Rows from block 5 of a small image classifier, named by matrix and row number. Rows with one number within an expert belong to one neuron, the router's apart. Each number is 500 + 50 x the weight over its row's rms, rounded and kept within 0 to 999. All counts start at 0. Numbers have three digits each. After the name is the row's rms in percent of the matrix's.
Before each expert's rows are labels from the 100 images, of 14976, where the router gives the expert most weight on average: "responds to" is what is common among them; "colour at peak" is the nearest of a few named colours to the mean colour under the peak. Only what is clearly more common there than usual is listed. The data: scattered letters and digits in many colours.
# router: slot weights (model.blocks.5.mlp.router.weight, 8x384, trained with AdamW), inputs 301-343
# up: expert up (model.blocks.5.mlp.up, 4x384x384), inputs 301-343
# down: expert down (model.blocks.5.mlp.down, 4x384x384, transposed), outputs 301-343

# expert 0
responds to: count: one
colour at peak: black
router.0 083:468432493524543485444464526548552575465500532474522487537498446535558560558426488520473519487550475575544504517530538520401542502
router.1 116:482539481526524437523465459483462553373509461401524496375454515563546492488513524499496429572526552529613477464560473542431427526
up.0 114:513593439555494415492453480461456543443517480478514537427493539535517402467410523499480448574430539640508494484522460512493481470
down.0 102:475486469522440498569617599497512568506492460584507404516498460508496475563576644466519499501463555489532504495490372519490532503
up.1 048:533510543348409538517506550502478424520490519566516595493469548492438541451471541465517436462463422548545518433482413506553534637
down.1 049:407487437503578535558513439495510474482548539568600504453515395502437458457474443508517514558478420484521388398545541508404496446
up.2 153:545521454512445563440541526381553582485438596478497505465427488460463552517582478526561503459543630499550537541460575450414428464
down.2 110:484568481512530445525538511486415536522601464542582460556529603480447479457572459535427561545492444549442465511453574445488536518
up.3 109:507620486539478510513497495467488483396452558445483503429434582561540434467466471499477460522513545599555524486563548481460438508
down.3 098:484512525522476443586607543526549551520517455591518393536486508469475513512554621526528520441448484494483468455480403528560509500
up.4 049:485471503433401475518503554505523448552476536501491483456459415569498543604502519563496455510510554499389459513441477517583562509
down.4 057:609603544490594490412387521595524490555421495500451481450597520589511499541410574510461523485468459483441419481540571522433554491
up.5 129:537443541488529485481450507584560492598496402498419572488493512555471450500500445411504482538471412527533443500461586432476485539
down.5 115:416554437618548537502577497539435527510508598614426473562544507479491553486505432511458478521498472539504538441577606540468601608
up.6 051:569506485457433536515409542522545457578468516602449496400443488505446592552499487498485517489455503572412439537496467389489524468
down.6 055:575464567580468594436565428529495518460521499551492585589520426486559505548439454593482485548431566544466539451500553552437523473
up.7 064:598464518491444453465506602481539467566492448555503551544501475486465493555500456547528444491458478573403437457402476501434610521
down.7 044:471587528408545429494540546526537487476452501449492538509507559552576580483427571532514462550479461457442470542531529504496457483
up.8 071:504607507442373448455487529520525518434540594565483442526556459541493458516464565603448560503492534549430377498445558479458533604
down.8 073:543492527516565359501603540498448475432487445476430449477509445543425537510510476495502416420469485508533456512511493551459426405
up.9 052:501478488516450419542433606522457501564418548537419553427536480543409510493489472482516508522483461529461427473482411460508545507
down.9 042:513565515470632615505520563538527390495465468535573519443418581410512588496484547586463539472609506519432439470487432541538547496
up.10 107:532469513489532469501394444522497536517481554533592469388513561573451457461524495416515453469550559532549537517559531453395381484
down.10 114:536513479486440484501430641578552540513436514491553472561460499463529581456477515523455507458502433480395470479415474505522576523
up.11 150:493537539505481591393502488517508549486506567464402566519400483511471579462575432480583547475519469397597464541448512431583647571
down.11 102:461550481525485551515532436526577444540492578545486444617481563491544543483487473616444528446510453545389434546510667476511547456
up.12 121:450539445505500576484626548525506571445448568475504468527496552511577498483563456552498521501344613459505503436612540386511468565
down.12 118:441535526527522479556546474488508486527464506497590513586563545502544554506461498624455571482554483431463496487467488513556522499
up.13 075:503552556462531459487511528529540450501556485532457395600561464433534429573432534476555526455419464503379503521434512442547597416
down.13 101:441466456494393529413582492505490457556402552470503526526438471543460497540549421559570495477441485504528505463539547480433460584
up.14 108:542460528529450561526434477472555558459467571527462472480471474462448565439564494599465493515583489555544490530510550519412553506
down.14 115:504468487501505469415507522549529562550418575506495530533463498557478535548473465500496579471475494493431468419501546438477557472
up.15 113:442475519501442630443504567495473549412519560461482484529458450431519489565528454511443541440444458437526467374495439420450546631
down.15 109:512561489484542521482436444578490451498487434494490474557577509471496522432468589558487483407489533420447436599417543500562472468
up.16 099:477511482399489546539549545527494467503422602516450469538358450532541522485429512600444511528558487507472466490482553475450464465
down.16 095:471480502440459503514574519564563484568473489478587486567539510449477530510497569614478538421517496497448471481508524599594459477
up.17 116:494483538495401466484447551587519449532480574473439534475496463545498526444572492357514509475515461496515428448502489476490538593
down.17 094:464519407546478507554607501531499471470439579603444491591484565548490547498466515593529540491532491559461493577515591502526470468
up.18 065:498536462536437457447528599615610496539456541557536571551447418486460510580473512483532555481419481445460436484473436506544593485
down.18 059:419507488484518570431623530486598503492460571596419459562501574477502535366525442498508453444578403457542411578518494525371552501
up.19 106:509501538561448513539405482457417342497516461539552526488486591545456461452457606566510527564508496612395521495487452406503570525
down.19 112:439554498454519452457562526590513516506437499427433516553434434470426556457405454547569547455449424484496458482570519532509518597
up.20 093:497553586565513465546493506417557406516479541496439550487540535413528493523480509550456486497556464465555465489547557441517528526
down.20 101:448475464566425472589634564515454526506471530581481463522472571534395476534525546496508485489470526535524544490497472549447533566
up.21 076:517511513495550491425397568497572519519482578515382521494473575525446420528538479505577478512578487550524451486430435498445524480
down.21 073:518433458566497522495512461513422519609477446460501357501452544550562464399485528495423498466447537484457515452538417488512494527
up.22 089:546482602556465509540521496481549379536537432569479504549566454498512478463419540518505488476455479545381470532511494546480543524
down.22 087:462533502573489526426586473551530521551465623501502595550491557511416479472517473462475518541517482578579571443496575433371537506
up.23 058:522435517480466592534506587522535535528455453591539517525439537503424510482455560543498513487530556499481505542429441506494537475
down.23 051:479588534507634526509477418460515521520470484500463591600528470515485594543453518552495562461499396492469470417547572446514548521
up.24 072:595462474520467468536548562539584494493451573556443501441493500492537494455502508509479522460557386538432426488499441537507506493
down.24 077:454602603521489546448408484509511536533525521525527535554543463451547527534520565513473557549507468443512504460423584574484479507
up.25 087:476545506526514624526489488472458422475546550533445441587416608466516491473534502484550552510582452457489537491538595491456523538
down.25 115:603593546450518551426475488522531492537442493446494548508526482470518538472432524601486529397421425394406425578474489481524505558
up.26 104:596521523535421462535520519476512526451490572534495498516454492485498534505529496471428496416501569502521428405489444584520522462
down.26 147:462520488508469507554556540456553537493434538470549489501651548461519501554480515549467540533451544423518576493533418520459514501
up.27 111:511584453401497534422621507428511545449459611470494554481425524478521558496486470546561528510552607492511517462519631437489487502
down.27 110:494541508487512483481515470464442526469521494506623362547499564468551594460520478608403520415536432530436502518476634541505475451
up.28 050:607525424454460476490451519553557454469522509556403566526562610525446430633502526476486436404463441478532424465484519506475464537
down.28 044:541542460453539528655432500487414526481550463526527538570532482503526462457523557501532435520484584506452592510499539459551501560
up.29 117:467497458513454460557464569478487550462478580491597468454541468497503485513436612602468450579486613575489525432539404434423437466
down.29 105:458497485516431440565608582523579516518474423539507435537514505477456518558521559533489531430511521467485468476467439538509532496
up.30 136:495518486541522534485462507455479578474488553484501527470377459449493609502586430545629530492557561426576471502470598525539589489
down.30 106:526589487484533538531441480511535455577500548579514489577576429479553505528494514567473535484494520514387448505461572486483517497
up.31 095:541529481451521517586480515483556414583551499501507534498479448504508534497486506541523468488624532539502520487547446488440606608
down.31 108:563556540481478527476567534567538535513499540488444481465425488557468463511475563519504527416448488481414449497524488518491519566

# expert 2
responds to: count: three; white
colour at peak: brown
router.4 151:480518521422505536489489480504507462527520437516501429593529546463503508511533467527553618428433486489408513515417530507543493442
router.5 101:490514529482462528482491497512503532588493475569477497545473474526522539470506539518608625435485480477486447538494523536470547496
up.0 136:563536509568499564555569418421481535381515596481544510533410499492468451442555518550477487552556489454525569507516599399576450481
down.0 135:504496519412547527604447496534511529525476540486564487453497471528496479556506606547500513428537541458443473436514481469500448543
up.1 067:487560498494491438476492536431489550495512517453409611472514470520518506469484465508535442602449441535516495462513507525525533490
down.1 071:431496495473565488582458544434529526481529546501473439560546482440496572456594492538531535520522462467475457553477471542483514517
up.2 059:494488490481477505426497570445498521484530555511411473401479498556558509523499488412452411541534589539537484531566508501484429516
down.2 060:523489552514548499499474491488559595483537420472421549548571404405428453467517453595427476463420510476585505504450535460504460555
up.3 158:488604437548486529532575414441506562392456524426536577489404502478457491466562464544477479517560492422576533533524586392568571440
down.3 129:545468549414515461636437482520467549536513531528582500462512424544500463566472583536553491446506515473456500440527484462492472544
up.4 045:451564457543586496448490509521449512468474526488470489404411539626418533441510459525386490619436549476608452405563530444482525537
down.4 041:482515428517484559401488429515466470590540532479486554474523456441578553471521545535493438466550520502534540496496451447483453489
up.5 067:519450532537516474505399491529543525481527427534428534494513478550539531493421445465413489521530472578494456498521475526499507514
down.5 064:449498483478492555598441517477520470558486490520513467513442465437360491526488463496464502532544581462469471481491530559446463548
up.6 061:517554423474492510511485485472508571454522522454459576459373443506506423427509509564455469471521564492542432411552474474496524518
down.6 066:480494554378535467499500483486571449452482531563581480521487454445457496499508423566600430456593510486504471476519379461515472496
up.7 134:463518533508416468559602425402493485426523571564588470462556479456438422380510532589466507502450437440416543494602514414562565429
down.7 127:556540528445521520551460519489554554571560589535584472484467553386472560597549545448494419401494580515579509481490504464450535502
up.8 122:567557526525461510426518485485537507552530488471494583495480466443517486492550501474483449488582517576490517563485510498527539442
down.8 141:544526549361502587627471466510473499477451532478535437485502444537476450529450592499514512489515515471400512471518516462435452554
up.9 066:481493522609484469507545566449461619461495524523451573509482473565459475518435577540514466504582574635546475506588456487444412541
down.9 070:471440423517498501596486510571434505542533514438457497468496472468575499500514504488393447496418470483410542571472490518453508512
up.10 057:500499431539494440532463605459431556451433500498454449453480538465505570477455626568486435558466617522471454510585502517406513570
down.10 065:506533480602443513512511574427457477440503477570475391545416547482513449420531463532574504614436553438511509437478545541500625485
up.11 105:578444539557593523529463578470470585497535466559460537437458536554497555521514578556454423520568514605551499470483427468484527511
down.11 098:510484536503512510616434475556562540538497519542520398465518499512485466594542513442524499564445542498460528466566564427449529559
up.12 143:534507501510536455472428580596507408553594396488429469554566493602557464586457550471517531508456440510490498505426413537476439526
down.12 116:457516456512467575612594471444445530502484505617525489457588450493454532532620470559530538426494424508579518505503432517498581472
up.13 098:507453453508546516509541539484546559532526440588575435546435536458559562533551529443527525490534515468532499486469472471487560527
down.13 134:527505551368550510624416472517484492481470545480559457494455472534479459518435596485540495496534528540453513473547521480438471552
up.14 116:501547583430533544530526443547495530433412548528529486541471550442436504562524462525434460494531474474458558415525560449490454458
down.14 133:551520519417494529629413531470515495495474582470553465460514470537502459514468593501522528465552543492436477514527502488422454526
up.15 083:484608508469460479531536497463528570376431571482446497479394511597493515454470558523419449543477591559485469517526581496531557536
down.15 082:579502497575556515481498498533482534555519493500482475582572499442462525485506528552597535415490508385562442483451491519531495514
up.16 084:447571324516484455531509522487520507501454460495454477448474488510496561519421576527479440513458455474486497521459558520499527632
down.16 081:407544499553504602529479474419488473538526527516510440516481483472462536489477455553520474466487425502535501546463437514568512494
up.17 071:578383494552602595543437515429422428517502458543532445490405537599438520423424525528541538430497505489505440510490470478539453534
down.17 088:474466414446512476378500454509535566510413523568526509516465451542524554534518624491484512492410510496513586468452543516504477537
up.18 083:535549434464528468463519541475486547420427465455430563403469631482434558488435540527447436533482513533533423466569565484486530484
down.18 068:548408526542489542618556389444507491561512590556513582496524474519457543523532434539556450476435557427453538431529506445564497419
up.19 070:538575558495470472502441543494525508417455578486483584533426504530561479537443455417477450520583431529543404475560464553470447518
down.19 068:473474496446587424561558536561506482488543509505600449477475516498474573576554462584502500453470519530499505496556412626502566481
up.20 060:445620530564488506523464552470489519433458455509458564469430454463497528461500432502446426585446516501547438446603407509511452473
down.20 049:439496475416496484471468475374510435548492511459511541518458448515471561535586541491459526565529447435424531543546471432528535457
up.21 167:481515489546496523453587515619537476519582446422480481596558495442575506624502496445474543503418487480490561448503405486407493600
down.21 141:476529426588443511650609439509469576510614502594509463465612423500486509479546455528517514503406408514591445467555457572511598484
up.22 084:536399493512497394472529494437460496394482540571495474510548482518509519546458453526506460516518562535609526499627482458498450556
down.22 051:509542500595507588587464465548540473443577520482531483497426500542482489415484469453435426514456491533503573453511473463437546450
up.23 051:564479463496505541551476556440495540415524636529476529480445412497492507419529549474507476535570489472525428431551475536527515436
down.23 046:445552515521495529557457534519390496531507483508541521472517578502498517561518499575536478456477451527524506512555478471496506465
up.24 103:405525418426477596490514408499576510533453610421543491550510492462532466544503472400467546445435393436462529510508479506538554421
down.24 126:485513483467486535607556537492457546495546510533548460424535465463436468501467544560506540477545489463537528487496453519456535518
up.25 117:423535522550492502499528508473477539503412539521498457532523584580504487546432580549457436572462557605486455423543500495464623510
down.25 138:506518503559436473384437582585546499516534556516444563517524452515473454553433502454436462494471433542474546533499533479540529468
up.26 067:575467501543478410489541519454455611491521462452411467445416489512455558580505473538471414487508562542466476491489616516526530537
down.26 063:560483446457475544512538494569559502496482522459487368500551499502530441532495493445452574482555457443509561487550457514504490535
up.27 047:573582520503501453533526531490475581484457515485451489422487462470549428485474464479479533578524571517534407484478532522479450493
down.27 038:488486434484523486609366503553495521539514482495546502510497566535427600482382489521501440480498513481514552516554502464536540513
up.28 082:510488487539452463559484531468504579434392566513437570442408485551498520469542527533482452506496573578569467479597528465464501506
down.28 056:505497539504550508532580541474417496491524510461517577533522597584440466482493497542514517486528476403505525432536443434425466394
up.29 078:502499471539516479477452505524611537425477498425515558535493539479514487525532570515492424579472511584511467481601433541482470606
down.29 101:484507497594534503512507464505541527549572480536502491531443497545532598437493421511489615395518533356510444503516486512480608445
up.30 115:587470653498414448489485548455535451576527565457443569505511460456435531503530484506523413503538538571421449632458434450463433400
down.30 135:527541549399501641672438489526513539492464525498549434496521471512523492548486537485520490529547497531444525505513492488442461521
up.31 112:548512445450401524530514463417510506462433550524542493489474500433497430464489598529512522533544418476434501594521553441599484472
down.31 134:512547528400497565661408524505490518486496523462525458467483495481529503556462565512508446504561541496459518480501504483454468524

# expert 1
responds to: count: one
colour at peak: white
router.2 087:504563406430501500525488452474472442529426493533400507441530529536476483495497453574484572395465422501394432533451539513563563463
router.3 079:465466475480454498521504483558577476622424467584495386474533418459535525419511534474503624468528416497417480498514524508523519499
up.0 106:454411544464515498545548459531521532500487548537542383532452536437500457470518404378493487512452487428543492504562489427560403524
down.0 117:532552508437473522377569493463516494508446498475474524507505496500530540540502525543468489534441542517435462479523548520474490470
up.1 076:540505533527364468492477646511545529425540373471480557448547564433529525590487437444503481556457449553514463424470473474487545533
down.1 098:518535504520560474581377529567417514493536488383480535453448417487584428504494578399484480512493504532456506486525471533505524516
up.2 051:591536531514459457475472594493516466479484528487450503472517523476511495472418501541359468468447519522569446367473546436502477470
down.2 044:466507504377516471574564500462551557481523456488422580490495572608490524483457461467541459403470575488429523547552562513521524519
up.3 128:492531501464424440503452509542464501589498498485478555440460542618530538489423419425487481447434529526482397438487469591512554493
down.3 102:530514566409497404492555527493481518514485456488518465450551567450555490612492544451505552550437564490416522453482463587410534519
up.4 082:504580456514499405489464530403527517528516392494469550438545549554475537407454486522525494597506508537459423502489487529480531566
down.4 078:443480520470566460413482571531479493394444551509487464471396587502547549538447504518489486548437495537491535494510545555518536564
up.5 049:549556515593556483452450508500487434607442383444529525451455496453469588496479570511518409455459471470503443429496486508453568452
down.5 051:489584484470550515556456502525414520521507515576526530531572442432464507484502489537559417453499492506473430403505430451523555524
up.6 131:484440432519540434509433472567440443493547479453518446547502521513623506512497422450404539487436549457497461475525446596518497520
down.6 133:519500526431511566432515510474446520513536496474506486520490534432507548566500459516520516480507482513459471462478413538521462434
up.7 174:496510490508504410558466476601492420513500425562450513541510589552520517524433508470490504536480427481433522472489468538541529557
down.7 141:501506497529531527363485460489522528534471510490521462527551539423512539538598479559462517495430497479427434428431470533487474467
up.8 083:482540418531414479537490535522452465482462535570548468443529541551534427453381488519468506439454579531484418487511541537563539510
down.8 065:498518506378515569538404462569526524525468380603523455573491491435476578536552520468503498549516519555441497443495453543461510479
up.9 055:484492553501498501468535542523517581385497518489440545440445439483513460490417549471424430550600540529561536479480534467479453530
down.9 054:423561475480524497574448488565516523491414431537367409538454603387493569510509584496521518490511567465500517535489417534418538533
up.10 072:466507480495491457543525561516436574420478622515508582468519457498456465530481503532463480503447595454424488341565556568462578562
down.10 053:590483546528585491449594538545479423453560430492357521549554496520509460437439554459464554496521535531456548456436402458563576488
up.11 049:550548524465355515471465540531591474450499558473429517497555431530499543531423449504543446578496524583582478503404559475444588484
down.11 043:532502499515574536421395486525529493474479463412573498499457445479501534454523423537513492511468437520449448528496460479427503548
up.12 052:544524552473466534459462563441443527508572493575588487443490494609484476588477511537540517453561453529468521492518458477465543509
down.12 051:503534468472483573632447469532503477544512460470469513544414528482431479468587597455520532437554487548489388487505448384436545447
up.13 221:486511572512521487521536448446509484510564426521479492598521502462531501447450510554468500593444450494396560511513491499519556518
down.13 153:525554458471491569446489412422505489432431510490524416554435492518533551564560475589466546499417502555425471432527556495450453526
up.14 058:554427503572568450581441548553455497539573536589423482432536428525504486572393490559507465468496570553467458397498470556461488535
down.14 045:512489535521551461632431466466465545568518481454470476539444584478525542515538537508566517582588434450552543535450468458565521503
up.15 050:546550510542467485500447527472551458431603610481482477522443492584487420502464445385470450573549508604486506429473544497437464492
down.15 042:503506465458538585549482454453528464384467535451539501500491515483480462455451488500504557462515535436514480475571533392482423525
up.16 073:552516485547466449501493589472460497470501501411441583429438492526503478499461544502454404557458504521520445515539524534454451552
down.16 068:471611475552556499587529469526505498442526461476433481479444548448479398443471578449538472442447530463439531502473505538457463546
up.17 143:586525557523426422550477476431492504522555418543547523469562395563428518446480506461620484461576528519469509586453500443513583515
down.17 150:468575464417493543495548554533457527425434432495493608455432506524518497564541506539490454626447524533423501512526526451531569575
up.18 106:539448609491521545488439542553511520503533469513471520481507495505483589599477487459531422454547507522578493424548432450471515544
down.18 139:465487476386535508536426573461394548445465501479573506438476561466543503450503480450446520514485469410512459525543398581472509547
up.19 112:444472540490440458579478470557522502480549548503495527436540472574475409462464500490465515567489509545475497566539493486545587535
down.19 142:481561464370487519501610494500509501322401471453515583505508507500506493590534507538489447572496504560490507509564583446508530473
up.20 133:521590497541450483488566490490503524461464557453506497496583431471491497428538385491588489449453471496447510536421470438488492491
down.20 141:463626453409434534568518514523460521349413437487511564503410466538507479563515510578514444542466555498448531523523568441485562543
up.21 048:542602549507529488479525559505413440500445525488559468518504580510575384535561528518469496500440512575479452506561418457490478529
down.21 048:483608508432490512570487588511424561467421446561525501556441534439505503528513463436504570464577494503571402486504536505550507597
up.22 145:561483490439533543411524535461548504516478558417487556538423566439463551524596549427544482522551539535539468518508444423480394412
down.22 128:513592451513475476574459516583480544426476400452538468479448472553574417506461610591537431523475501524431475445512518505473430466
up.23 053:581441495531472441442485502408544441477453552423447557447543418504450548518540496513500483495447496528514444551593498489502432514
down.23 047:386535508531555494595450436564354563456583508434427539495520458424574487493384525427583527485560474484523516548406503477526533498
up.24 120:463510457398497522475493449510579464477330538522559483514418558523436463480548432540445548357496382438445484542451531462529525493
down.24 131:506605478404440553577488523523456503357383452446507515513447540506550472586505526550545440545461516513452480502550557449486489521
up.25 053:561471491483494474422446576446482530492424567498440600465464474495581508456496492468483482549456472653561467441481409501450538450
down.25 047:481514476511444502532468424533533529546459386521550479589409463429512431505515512428532527487584540488494518485443508511512511496
up.26 126:517568425517476482550528463361528508460466614458555449483480460467490458518549460458427481564452564445463491572449565435543442439
down.26 129:512606496417422534489540467492530487333420489495510497494370505518539511577486527575501462469442528574441481495610609441476528517
up.27 048:511441555596502443459468537531518449457456467522429485507546523532494535571488506532532426687393473549506351522592483513494509578
down.27 042:553564523542550502587511438421414521506554526482413499578552474381502517570574486504501515477425404590521476483418508562624534519
up.28 047:506481445511467460530452512443524541571507522557389603541481550511567485459543499538538406550475530557514412510518523443475523526
down.28 047:412514487472576523587463541537501482486417534500538446426467550522468517503461554598539547488537504504527479543378498510495480504
up.29 060:546508535507429389410451607524549589524374566493479510427492428527487500573480537442548493439394541590515410487580452519466478553
down.29 051:528556519500491524442467494586490556427507460427470495554477453469564551576502614559525519522540488441445376565421552524535487488
up.30 065:528424429620427427454457596493485564519465445455492493455396576501458487478492539441491461527503564599557428532539465450525400551
down.30 054:427549557403441451478536496562469475483440383497556509525557439470465549509577516475465516491514540559402544467385506551511525482
up.31 049:565426492561443471436468509470520503478350526483411512522498540494465582490447443576499500602531525579543471398458492470483632435
down.31 048:459525534493481464501543447499468494498466530465474363554502530541610522540512522583383488428451470467464421476448589468461466410

# expert 3
responds to: count: four; teal; brown; purple
colour at peak: white
router.6 080:524493359499436431488398413500509490513328536575489521433500392525450498456464553600499668545529455512472526434431556533558464469
router.7 081:478518421497436462507485454489508482516410528536482573474466448485570503528512425602571484535503485461534532505510559521505571478
up.0 062:574511403498426415541494562526535515448446551429465538362407511525516426488477504449489455472417571502485422472468533483485531511
down.0 049:510506504508485469523385471536441455516530508497450487477575514537531521374518453463585469530549473582544472489511543525517485592
up.1 129:592592550524552500473484505485578512551607480410438576513458507455441505549521503473446425541505489583519441443524483481478541529
down.1 118:540601528433496553620440497504493509437477431531573465417455549496504452486560564508518518463461495510435444472469497477486460560
up.2 097:513528523454468512515415538440467493571527593405520532469415465485497497531510477462454448507421372490502489453475465501545506467
down.2 126:477638545397474563573518450484443485388463462431551494467374537535506449496554487435512505492478479500461477488544505455484491564
up.3 056:562540549606475365475472577543580494433455470525569564454479437597487522415448516591476460441508511553489471471563493517480603556
down.3 052:459515537477492511537494497518468483495474470531488493529475495456578546496519475525530539517548502550428562507440587505532412471
up.4 138:409507508458564578504500452500496459531457481561603428571604543592533501535470445541453594492520441420473529495514530541506511485
down.4 142:494513566394499549367546498459447508480490487483482421495507529484519533546519383484537508462477470490405434468543465473497477524
up.5 060:580515514491523447509503582494498458553496444586443494452383482546489499568460566552476474405496614576527493499621412532400486563
down.5 055:489520529575541463619297511516525480426461423481580436557538537387501570499584468506534446545562541466524507591569468521471561441
up.6 060:526478496484503517424455517507522548467423493454488474480475504516510500453561573457460521508443515560487476494562462546438470453
down.6 053:529517468491542514603429527582404493468453526557559479473443578431412539542537537521566494464602513382502468512384536573493562579
up.7 070:476384503634475440494390531635404577531577539541555553547540515521531495600453558373512480551472460582562438495534484445505504499
down.7 076:537518473521483455441534466541460496518530343475492462510496524505535481485479527503491552568501507516486486518514474544502459470
up.8 050:522583507466481502448517515545510483487482558493405528462514496530466541522491532455439461469516604629520474505524581518455495566
down.8 041:555477507416477402488430504595499499509486474476472505430600472575616514458478493542449610536503546560553456464419419486454502425
up.9 048:523444473505558475450459527540513549482551529499470535454518478470469531535472457501573414502451399481535509513491464527522454510
down.9 041:422499450519465485449464477553513522476398483440489529509445506542469466477480529480432467545513484465493453504502460507464547524
up.10 067:348432473523429487479534574478456507474510480429467475434428445522513557421448547561554448511476538529517422452469472432496525481
down.10 056:530584474466530495446458415538581443514490534455466460482472489492505537481516451467477423437486520536532389474541569469462523492
up.11 151:514496536469438550431459522561573478552463526476522514482414493547497542571494486402604471525514490518573411449513426453447531465
down.11 132:499553516481478498624503509543452580435559387491538462473418551477516418492480546536540395509520465552432496445555476474512411552
up.12 100:427457473565601512480551524549493525471594543469482478639519459480581473561460554441355519532458545502465511477522418521480439506
down.12 091:507550500427536478461404506459555577492475444457553472506453477577529572565528453571548552561484483634468471582515517438519506499
up.13 152:416524584503610517491594469480527466536501462570512460571593518497561452463452519593475521509455504441409533549420520569551546478
down.13 143:507546517431521521427457448451552508436441491490534424508487563514528584505591407486492509483433496523396437474537540510425514514
up.14 050:519476527402430429526513550602557483482501458539474449489491503501440526612461471505499444551492516456475462463444460555509460567
down.14 041:466515461583507570494430541489596629430384590461551459538514519518537496493544545525484506502530510451512493473546563527466487390
up.15 052:491471410594471462489522516522582552421467475645450481423444517552500575582413487562525494492475513509545411519478363564448559552
down.15 061:546498494483432537476533505509480498528434534391522484489486427463494539425518588489462517538513538481455507507469414439484547562
up.16 154:512535534418446575562469473478521487477448558476565520502523434557464428364537469496466575517517513469504529501521515434502606450
down.16 141:448571503402533562577537474541425464368465522424481558476379566476498510593577440491499480527530479438482461536568545452486586521
up.17 102:526518394506535530431543490522519452463466474456557529500619561522519478553501474479559582568454487498561536488484549437550525454
down.17 126:491624526409479554531511470474471458381425445436466491474393568519508468520564432494508470485467466484466495512569558477510552570
up.18 150:592514465471463519471478540480555561504525555416537566490382550453494521542564522420547429534487462522549478501519446508507482438
down.18 143:478592500495437522620449525529492560448538399505517448510416543519550406453450586511536400495517495573422469452512443469518434531
up.19 083:475503493481484529485500565480377558485559471423506541456489493541480484508501520495466376586494469553585441413508439496401439512
down.19 089:513581588407553580456489544485534489503432501496523434448521500470515483432521520438450494480515483524411485506489495523483467540
up.20 101:458410406443504410475467588521456557488555425468546502515580555550542485511464525540523408483439502512459489495521480565503503483
down.20 122:483552553394510516417584456435411472532492455489508421528457541502559525580485391422517433412516557510429429477535501483547461536
up.21 111:490556522460535502535389453626474447500550411567488469502498605505538498508465519531479521556534464508470491505497469531545552485
down.21 127:467535571439536533422502481481442534509427514469511442491562543551516493523494403478542509462509522500411404479545416505492453554
up.22 069:632443484513558453422433478551454557495477472518389620394546460563531541531509406477488463483523594514598444404506483505570552518
down.22 074:440573461508517595542479489473582524426453474440531439501457583489511500488551458507467492459412522501411451486483548482485515543
up.23 052:468413454532472475501461544414425541565380585549474617425509443457461445503553537516484554552569498562542532435456520452445412538
down.23 051:522540538487516508450535475584439507483475441534405492484461532561587487451573439476460502517462522485456447443530506507511428487
up.24 127:535465528521470481533539493384479546514472530458525501413548373505469608440536513509513442500534584520517496513494513404525511466
down.24 120:522589573421548613555439498542390501432478441488573499455391525484528410516565530546565474503480433513440507527480497453534503554
up.25 053:483479394579470449526521491513513567429526590503495623517475511536510512505495494396469485519462459594562451511556388478381422548
down.25 044:498539426509512537485560558475449587452516438495529371473528407512561550501618538605582494464519414511533550538487436471445529482
up.26 061:556451562512521491530403493471445417552444497518462434420495476521460423544406439522439459510511520546448485446597491490452351526
down.26 059:466558591550511606516549609462435477575454483541488453523460636472429517416537551464600515508458539452410479435436512469451537541
up.27 133:471453481490520499517541526404480522399448580465427426489389515468475374562460458492361396568505517546466526507577546559541391486
down.27 126:518500589503522411368520482480483495553527503552535472534518514523535549546503467498555486480477506479427463504596503434522529549
up.28 082:552419567472512563497602503402396557598480544416515569503507593563508519476522538484536418496451401483538458431539507491503490509
down.28 106:486562545384515543502448466535436480439518467475526413439458502494527484512485505466568453462510413520440470493566445440484473514
up.29 124:545515454496516422590506453336523517381512589466499504399480473478466462431505454529495487575547548454506534507482578484582484485
down.29 134:516582546419512576491531413461503472404431515462510463511389591542515506528536461457509487434502472522411449497526549449490537551
up.30 100:574671605435444382583482532548456489512550568458503511522507470516451466531470564441487585552549480491442479499454439534508598567
down.30 125:487619494415465549545560458528440456411451478434498509466420550517508455491528448452568494474490499495480513522560537470474540561
up.31 188:414540482553514492470601457498497484571555436489474481592519430491608483498460485478501550504367520487461465516447485572553421488
down.31 138:528596574430604557528460502450488510469505408567556424539461542512490476553500506520496506467504503534408439476459478445484415506